From a checkpoint of a small image flow-matching model: 32-pixel images.
Rows from block 3 of a small image flow-matching model, named by matrix and row number. Rows with one number within an expert belong to one neuron, the router's apart. Each number is 128 + 24 x the weight over its row's rms, rounded and kept within 0 to 255. All counts start at 0.
After each expert's rows are labels from the 100 images, of 14848 (inputs lightly noised), where the router gives the expert most weight on average: "strongest on" is what is common among them. Only what is clearly more common there than usual is listed. The data: gratings and oriented noise at many angles and scales. In brackets: how many of the 100.
# router: router (model.blocks.3.mlp.router.weight, 16x256), inputs 172-255
# up: expert up (model.blocks.3.mlp.up, 16x64x256), inputs 172-255
# down: expert down (model.blocks.3.mlp.down, 16x256x64, transposed), outputs 172-255

# expert 3
router.3 [ 99 121 124 122 165 113 125 127 111 118 142 120 136 110 156 141 143 152 145 159 124 132 118 103 128 153 170 118 149 134  95 144 128 143 114 124 106 122 127 132 165 108 115 149 129  60 140 111  87 121 135 113  52 146 135 137 171 122 118 135 142 143 135 105 123 138 123 121 100 145 104 100  62 125 137 143 132 126 129 151 120 133 134 208]
up.0 [ 94 121 128 128 153 126 113 118 131 128 127 131 124 132 130 129 165 116  86  59 149 130 111 136 129 128 149 156 121 132 124 128 115 110 128 129 113 117 138 169 154 127 125  59 130 128 128 161 164 134 115 134 194 204 126 130 128 128 138 120 122 122 128 119 127 128 130 131 149 129 129 128 131 109 128 157 130 127 114 126 128 108 127 128]
down.0 [ 94 128  78 128 130 129 128 128 128 133 128 117 128  98 129 127 127 128 169 151 129 134 127 172 128 109 128 128 145 128 138 195 128 105 121 133 127  55 126 129 153 128 153 128 131  78 128 133 129 127 127 128 115 136 128 143 130 243 129 126 126 128 128  67 129 127 122 140 100 133 128 103 129 129 110 125 126 128 128 128 128 128 127 255]
strongest on: noisy (100); low contrast (99); coloured (76); windowed patch (60)

# expert 2
router.2 [129 152 100 118 146 143 149 126 139 171 124 134 140 142 123 111 108 138 142 174 101 137 203 119 126 125 136 112 126 131 121 144 125 148 122 130 140 137 131 108 146 137 135 116 142 111 159 106  96 120 138  84 122 120 123 147  98 135 134 140 157 124 123  91 203 130 140  85 137 124 127 101 107  89 129 133 138 128 110 134 144 115 149 118]
up.0 [128 128 128 160 102 126 129 126 129 162 127 129 129 128  96  92 172 128 127 127 128 128 124 119 126 127 128  91 131 127 124 129 141 138 133 127 150 131 128 131 129 129 130 132 129 128 135   0 122 128 124 128 132 125 162 155 126 127 128 128 129 115 106 126  70 130 117 125  94 110 134 131 128 119 131 113 119 133  87 128 126 126 107 129]
down.0 [129 109 149 123 126 113 131 132 129  91 127 105 131 123 207 214 128 135 129 126 128 131 168 133 161 128 159 137 133 125  93 176 125 125 108 125 128  35 126 130 104 103 121 130 118  74 128 128 102 103 129 152 127 106 125 141 126 158 112 123 139 129 128 127 151 130 127 128 128 128 129 131 125 125 122 124 128 167 139 107 159 127 129 138]
strongest on: coloured (100); dashes (61); very fine (54)

# expert 14
router.14 [109 114 130  71 149 128 120 129  84 105 130 117 145 144 154 143 120 145 113 154 136 125 130  82 128 116 137 151 127 132  90 130 116 114 124 117 125 120 120 135 156 146 116 131 112 138 156  49 137 138 136 153  97 156  87  97 165 163  98 131 135 136 163 144 126 167 114 140 124 157 136 131 129 139 141 134 143 121 138 149 138 119 135 205]
up.0 [ 12 137 129 128 129  98 131 138 130 111 129 130 128 128 128 164 129 128 128 131 129 127 190 128 127 127 148 128 128 132 127 128 178 122 129 133 131 159 131 129 124 127 126 129 128 130 127 128 110 125 107 129 107 125 127 128 126 127 194 126  37 122  84 145 128 130 142 127 161 137 127 128 128 105 118 128  98 129 129 214 180 121 130  81]
down.0 [128 127 131 183  92 175 177 125 131 130 158 127 113 128 131 124 127 130 122 128 127 129 127  97 130 128 130 129 128 122 127 171 134 127 127 160 130 130 147 145 133 131  93 146 102 127 194  65 136 129 129 119 128 171  84 137 133 143 152 131 131 120 128 140 129 138 128 163  91 132 123 125 128 115 139 132 131 128 108 126 132 128 151 116]
strongest on: dashes (100); noisy (98)

# expert 13
router.13 [124 122 119 111  89 136 126 144 117 117 111 117 112 130 140 116 120 133 144 135 128 100 133 126 144 154 186 108 141 133 112 165 163 152 129  94 139 129 117 119 137 189 134 153 136 151 128 166  85 103 153 139 118  91 182 120 141 171 115 127 135 134 125 103 141 105 150 139 119 140 184 106 144 129 135 123 127 136 125 119 156 149 126 108]
up.0 [135 119 128 127 113 129 120 132 126 133 125 133 127 129 109 126 127 128 103 126 130 125 129 138 128 130 201 126 143 125 127 128 128 108 118 133 133 187 127 128 134 129 143 133 112 125 128 129 129 127  85 155 128 173 129 126 132 128 126 130 129 127 120 217 127 125 118  97 133 128 138 119 129 128 131 134 124 128 125 129 129 128 113 129]
down.0 [126 128 137 132 129 133 111 121 127 168  49 123 169 128 154 128 127 167 165 116 126 127 184 166 137 121 117 130 137 131 130 126 130 129 111 127 123 144 126 129 133 137 131 121 157 120 130 255 149 114 128 107 125 131 127 129 135  53 134 138  71  78 128 158 130 127 135 121 176 178 119 113 130 130 130 139 127 142 111 138 124 125 192 123]
strongest on: coloured (100); windowed patch (77)

# expert 4
router.4 [132 134 166 181 106 145 116 116 146 109 136 124 118 113  97 131 108 128 105 119 123 109 129 102 118 125 162 154 100 140 153 107 145 143 131 142 121 156 109 170 104 107 109  73 143 142  89  74 150 131 132 124  57 165 106 145 117 124 128 121 123 133  88 127 137 159 135 141 128 128 122 110 146 156 120 117 161 210 124 119 102 169 134 127]
up.0 [128 128 128 128 136 127 125 128 120 167 126 127 129 128 127 150 103 128 125 132 116 133 127 127 146  94 131 127 101  86 133 128 190 129 128 131 136 107 131 126 128 128 157 125 127 130 128 183  73 127 129 116 123 129 120 128 122 128 128 126 118 139 131 124 165  91 130  63 127 132 129 139 129 148 130  99 129 101 129 128 127 128 130 128]
down.0 [127 128 129 127 137 128 130 128 128 120 119 140 126 127 128  89 128 128 116 128 126 125 135  19 129 129 110 124 145 117 131 126 127 130 130 132 129 132 131 124 130 107 151 120 108 128 133 134 129 127 125 129  73 242 129 129 131 120  84  91 155 134 145  88 139 116 130 127 118 127 156 129 112 130 131 135 128 124 128 128 125 104 132 123]
strongest on: very fine (79); square grating (51); stripes at 150 degrees (28)

# expert 1
router.1 [162 109  99 124 138 116 102 143 116 143 139 109 124 132 120 120 160 146 128  75 138 136 126 144 163 116  85 152 152 134 123 153 130 186 177 163 153 133 132 140 123 140  94 149 149 132 142 128  94 130 106 136 128 112 108 134 136 126 114 126  61 108 131 103 129 131 145 106 114 120 159 152 114  77 122 103 133 137  96 129 128 157 123 128]
up.0 [129 124  93 144 135 147 127 129 128 132 128 142   8 131 128 110 128 141 128 116 127 118  92 147  71 126 114 128 126 144 128 128 121 128 127 170 117  86 128 139 126 128 132 134 130 129  93 119 110 128 128 127 128 125 128 127 129 149 128 124 129  65 128 128 137 130 130 118 128 119 126 128 126 127 145 144  91 128 146 120  84 127 128 128]
down.0 [131 145 134 138 127 127 159 124 142 138 128 125 231 130 137 139 128 128 131 105 125 129  98 151 202 111 121 126 131 132 128 130 126 107 124 135 127 126 128 129 146 126 133 173 135 127 160 128 107 129 141 104 128 128 132 129  98 135 124 108 127 130 128 139 129 127 128 138 128 110 123 115 128 127 101 122 125 142  62 166 122 123 129 127]
strongest on: coloured (100); very fine (54); sawtooth grating (42)

# expert 5
router.5 [119 133 173 112 124 128 138 127 140  82 108 134 181 168 147 139 106  98 145 110 100 130 144  92 121 134 104 104 119 148  98  81 123 101 121 131  85 123 100  85 120  82 148 121 133 160 158 173 138 171 169 130 163 143  72 128 161 121 104 129 147 130  88 134 115  88 127 143 149 131 115 121 115 161 125 137 124  77 133 118 140 139 150 144]
up.0 [130 118 128 128 128 130  99 133 137 122 127 128 123 129 133 128 128 129 130  79 130 138  26 126 163 127 129 128 127 126 125 128 127 130 128 123 124 142 128 129 130 128 123 194 127 127 126 127 153 127 124 171 130 127 127 134 129 128 128 130 125 128 185 129   0 128 122 124 129 126 131 132 126 131 124 129 121 242 134 131 128 132 128 128]
down.0 [127  92 127 131 127 127 129 130 121 132 135 130 126 129 125 144 128 125 131   0 100 136 231 127 143 132 127 121 133 131 132 128 122 127 137 121 128 113 134 128 128 130 130  59 125 119 131 129 125 133 132 128 127 126 126 122 193 127 143 128 106 109 128 130 171 151 137 128 154 130 132 129 131 110 129 127 128 126 120 152 126 127 120 118]
strongest on: very fine (60); windowed patch (52)

# expert 12
router.12 [ 93 124 188 178  98 150 128 112 140  97 113 117  98 124 145 127 131  94 151 142 148 118 107 110 119 133 106 143 118 113 141  40 129 103 109 136 112  87 105 125 102 106 109  94 109 101 126 170 145 161 158 122  74 118 134 134 141  79 125 126 117 133  96 126 130  80 128 177 114 153 120 110 129 152 130 121 147 178 145 137 144 123 121  47]
up.0 [131 128 128   0 128 129 127 128 129 125 128 131 126 126 127 129 123 127 119 134 127 128 126 135 116 127 131 128 129 132 126   0 129 131 128 128 131   0 126 127 123 128 128 127 132  38 128 128  96 120 128 128 127 126 124 127 143 128 122 123 127 129 175 127 136 128 128 128 137 127 127 125 127 127 130 120 129 103 131 129 129 129 129 128]
down.0 [129 128 128 126 127 128 129 122 128 128 128 128 127 125 131 128 128 128 113 118 123 134 128 142 128 123 132 130 123 127 128 133 127 133 128 128 128   0 128 127 131 128 126 124 127 128 127 129 120 127 128 129 130 152 127 129 128 127 120 128 127 125 128  86 127 126 125 173 129 129 119 125 128 136 124 128 128  98 131 126 126 127 129 128]
strongest on: very coarse (69); windowed patch (59)

# expert 6
router.6 [121 130 157  57 123 146 130 101 145 139 126 100  80 146 155 100 142  98 113 123 138 119 100 146  94 110 165 157 146 134 137  94 105  87 115 138 127 156 100 108 114 150  95 129 119 126 144 167 111 174 121 134 137 143 100 124 157 135 108 122 101 117  97 161 142 156 134 136 113 115 102 145  93  83 118 178 113  35 133 114 144  90 124  92]
up.0 [125 129 126 130 132 125 154 130 131  46 137 131 168 178 129 129 130 130  55 148 127 131 119 129 131 193 126 133 126 128 123 126 186 126 124 119 130 127 116  69 112 126  29 130 130 165 122 120 126 122 129 115 129 127 128 130 188 130 130 126 129 131 129 139 126 146 128 129 112  82 128  62 143 130 127 130 124 133 130 127 131  92 158 126]
down.0 [129 145 124 128 117 112 131 121 126 122 130 149 152 117 129 129 127 107 255 128 128 103 129 127 115 135 123  93 126 129 116 128 128  94 128 123 117 135 141 127 131 128 117 130 115 131 124 129 118 125 124 149 129 129 128 124 129 159 131 114 126 123 128 134 129 126 123 127 129 132 129 128 110 128 158  88 199 123 112 128 125 130 117 130]
strongest on: coloured (100); windowed patch (58)

# expert 15
router.15 [141 123 146 136 136 166 126 114 127 116 118 112  74 125 131 115  85  90  84 104 107 135 117 179 111  95  69 137 109 114 156  98 151 109 110 133 125 124 102 106 105 144 142  83 126 113 109  94 172 169 133 118 161 122 126 198 136 184 124 135 130 121 164 123 110 103 132 111 100 104 118 141 147 130 147 121 135 135 125 131 138 126 103 108]
up.0 [129 126 126 125 131 133 128 128 137 129 130 128 102 128 129 135 127 129 137 131 150 127 161 128 126  68 122 134 118 135  73 126 129 101 130 127 128 120 128 112 133 127 125 170 162 129 129 127 131 132 114 144 170  44 129 124 126 158 125 132 115 127 128 124 128 128 139  57 131 124 119 129 129  65 129 149 129 127 124 120 109 128  63 128]
down.0 [125 129   5 128 114 126  91 128 127 128 156 149 123 128 131 122 154 116 126 128 129 126 117 200 130 126 136 129 141 131 152 126 130 138 125 111 122 131 130 137 134 135 139 126 179 141 126 133 130 129 128 131 104 122 126 116 117 122 199 126 129 128 128 128 115 122 128 111 114 167 130 125 128 128 129 143 128 125 172 128 135 128 180 110]
strongest on: very fine (58); square grating (50); dashes (46)

# expert 8
router.8 [ 86 121 180 174 122 146 114  99 145 117 117 128 145 139 135 115 119  93 129 138 173 135  99 134 111 149  97 127 157 111 109 122 128  96 128 137 119 102 116 114 122 102 103 112 116  91 105 174 128 150 149 116 154 111 129 155 180  92 116 122 128 136 110 120 105 102 127 152  98 135 104  92  88 101 119 141 150 198 136 106  90 101 129  98]
up.0 [127 128  66 128  67 133 113 129 127 157 128 118 132  43 134 128 128 129 148 129 113 128 124 126 129 129 132 123 127 131 123 127 114 138 122 132 128 150 131  72 121 129 120 129 135 129 127  93 133 103  83 133 129 126 128 129 129 130 123 132 123 134 125 135 126 128 126 128 128 139 130 128 134 163 129 126 137  66 108 118 126 127 124  82]
down.0 [127 131 133 127  97 129 129 154 130 128 120 129 128 129 129 127 124 130 126 125 138 130 119 131 129 136 133 131  88 123 129 131 137 173 129 122 128 230 138 209 134 122 135 125 171  91 123  60 128 131  84 127 129 132 237 127 124 172 130 121 131 128 126 124 130 125 130 190 129 125 128 128 129 121 129 130 127 128 129 139 132 130 123 118]
strongest on: coloured (94); low contrast (74); windowed patch (61); very coarse (46)

# expert 7
router.7 [ 85 144 174 112  79 160 115  98 138 134 131 123  75  95 136 135 124 119  92 100 127 113 160 150 111  93  56 122 134 130 129  98 129 103 116 138 132  90  98 143  92 123 121 108 154 114 138 182 164 135 127 113 204  55 131 155 121 106 148 141 108 131 154 103 131 126 122 169 151 117 129 102 125 100 137 119 136 144 135 118  85 126 127  68]
up.0 [132 108 128 128 127 130 127 122 117 133 133 129 133 129 132 127 129 129 127 126 154 107 129 128 120  96 127 129 128 117 127 129 127 115 126 127 133 126 108 130 127 127 201 129 132 136 128 128 129 128 130 131 129 126 127 129 128 129 121 128 129 130 128 135 128 127 131 125 132 126 137 133 120 130 130 128 127 127 129 128 127 121 129 128]
down.0 [ 90 130 133 128 127 131 128 124 130 121 143 137 129 128 127 133 128 128 128 127 128 129 126 130 128 127 127 125 104 126 128 126 128 127 110 112 112 127 127 129  59 129  16 125 128 100 128 125 127 128 129 156 127 116 127 134 126 144 131 128 149 129 128 128 123 127 128 128 130 126 128 129 128  86 130 127 152  82 122 116 126 129 130 129]
strongest on: sawtooth grating (97); stripes at 150 degrees (26)

# expert 10
router.10 [ 98 156 103 118 136 130 113 137 147 124 154 136 164 119 134 107 142 132 153 105  21 131  77 148 137 164 129 121 159 134 135 160 135 146 147 146 122 129 138  69 136 125  82 154 117 109 107 117 108 129 105 155 117 127 129 117 127 132 120 133 191 113 105 140 127 136 120  99 134 146 107 143 131 100 135 106 127 129 110 101 135 173 142  99]
up.0 [119 149 128 128 146 133 111 128 145  61 129 121 132 128 126 128 128 127 117 128 128 127 127  86 127 126  72 129 133 128 147   0 124  96 125 128 134 125  96 128 144 128 123 118 127 127 144 128 154 129 127 133 127 124 127 128 128 128 130 114 130 167 128 152 122 128  29 127 194 102  92 227 128 131 123 127 132 128 128 170 128 140 107 128]
down.0 [127  90 128 130 128 124 128 123 155  64 123 129 111 128 112 128 133 151 124 128 133 128 112 162 123 147 199 127 116 127 129 129 130 149 146 144 129 135 127 128 137 135 108 130 130 122 129 128 133 128 139 127 128 124 130 133 129 128 123 124 125 103 128 128 188 121  90 128 127 131 115 255 126 109 127 144 135 126 128 122 129 127  72 134]
strongest on: coloured (100); dashes (99)

# expert 11
router.11 [106 107 113  85  92 141 124 132 134 138 133 143 106 118  99 160 127 199 118 112 123 125 139 137 147 120  92 100 163 109  96  91 119  83 128 120 126 132 111 117 101 142 138 100 126 137  92  99 146 102 155 114 205 126  96 156 150 137 132 120 113 138 188 140 120 100 121 152 160 118 114 120 153 115 134 118 151 143 127 127  38 136  94  85]
up.0 [127 132 127 129 129 128 126 128 127 131 126 125 116   1 128 126 129 127 126 131 128 129 128 126 126 128 128 128 127 127 127  88 129 125 126 131 130 127 121 148 128 127 128 125 129 112 128 128 128 128 125 140 157 111 169 142 128 255 127 132 126 124 127 128 124 125 125  58 128 128 113 131 127  73 133 127 116 129 132 127 128 129 106 127]
down.0 [110 128 130 131 123 136 121 128 128 128 116 110  80  49 128 127 127 130 128 127 128 122 127 114 125 118 128 126 127 137 123 116 127 171 142 129 127 128 137 128 127 146 125 127 116 128 129 135 127 127 129 123  26 155 144 127 123 120 198 123 123 127 127 129 133 128 128 126 128 150 128 125  76 128 231 129 115 110 163 130 128 137 252 124]
strongest on: dashes (100); very coarse (63)

# expert 0
router.0 [124 109  96 132 153 119 133 129 122 156 116 112 156 144 176 127 115 142 151 123 220 112  59 127 137 159 193 123 151 126 113 143 125 112  94 106 145 129 117 173 133 113 163 173 132 114 109 105  87 127 104 145 137 122 160  97 115 141 126 130 191 162 118 135  79 137 128  97 108 133 117 114 113 176 140 149 117 123 120 118 123 137 134 126]
up.0 [148 167 128 130 130 128 122 131 122 124 127 128 129 126 127 130 139 126 120 135 138 126 135 137 127 138 128 128 124  98 130  38 135 119 127 192 125 127 127 128 127 128 128  48 139 127 134 127 144 128 132 143 143 175 130 132 128 127 126 132 125 129 127 124 131 124 139 127 131 130 124 127 128 127 136 191 120 127 152 128 127 128 117 128]
down.0 [217  90 128 128 130 127 143 128 129  78 132 124 146 124 127 128 128 129 128 128   0 162 162 130 132 125 127 122 127 141 117 128 123 122 128 155 129 135 102 130 151 117 146  50 141  95 128 126 127 128 138 124 129 128 131 128 147 145 127 133 122 160 128  89 152 131 131 129 133 125  95 128 156 127 128 129 126 133 130 115 128 121 111 132]
strongest on: coloured (100); dashes (89)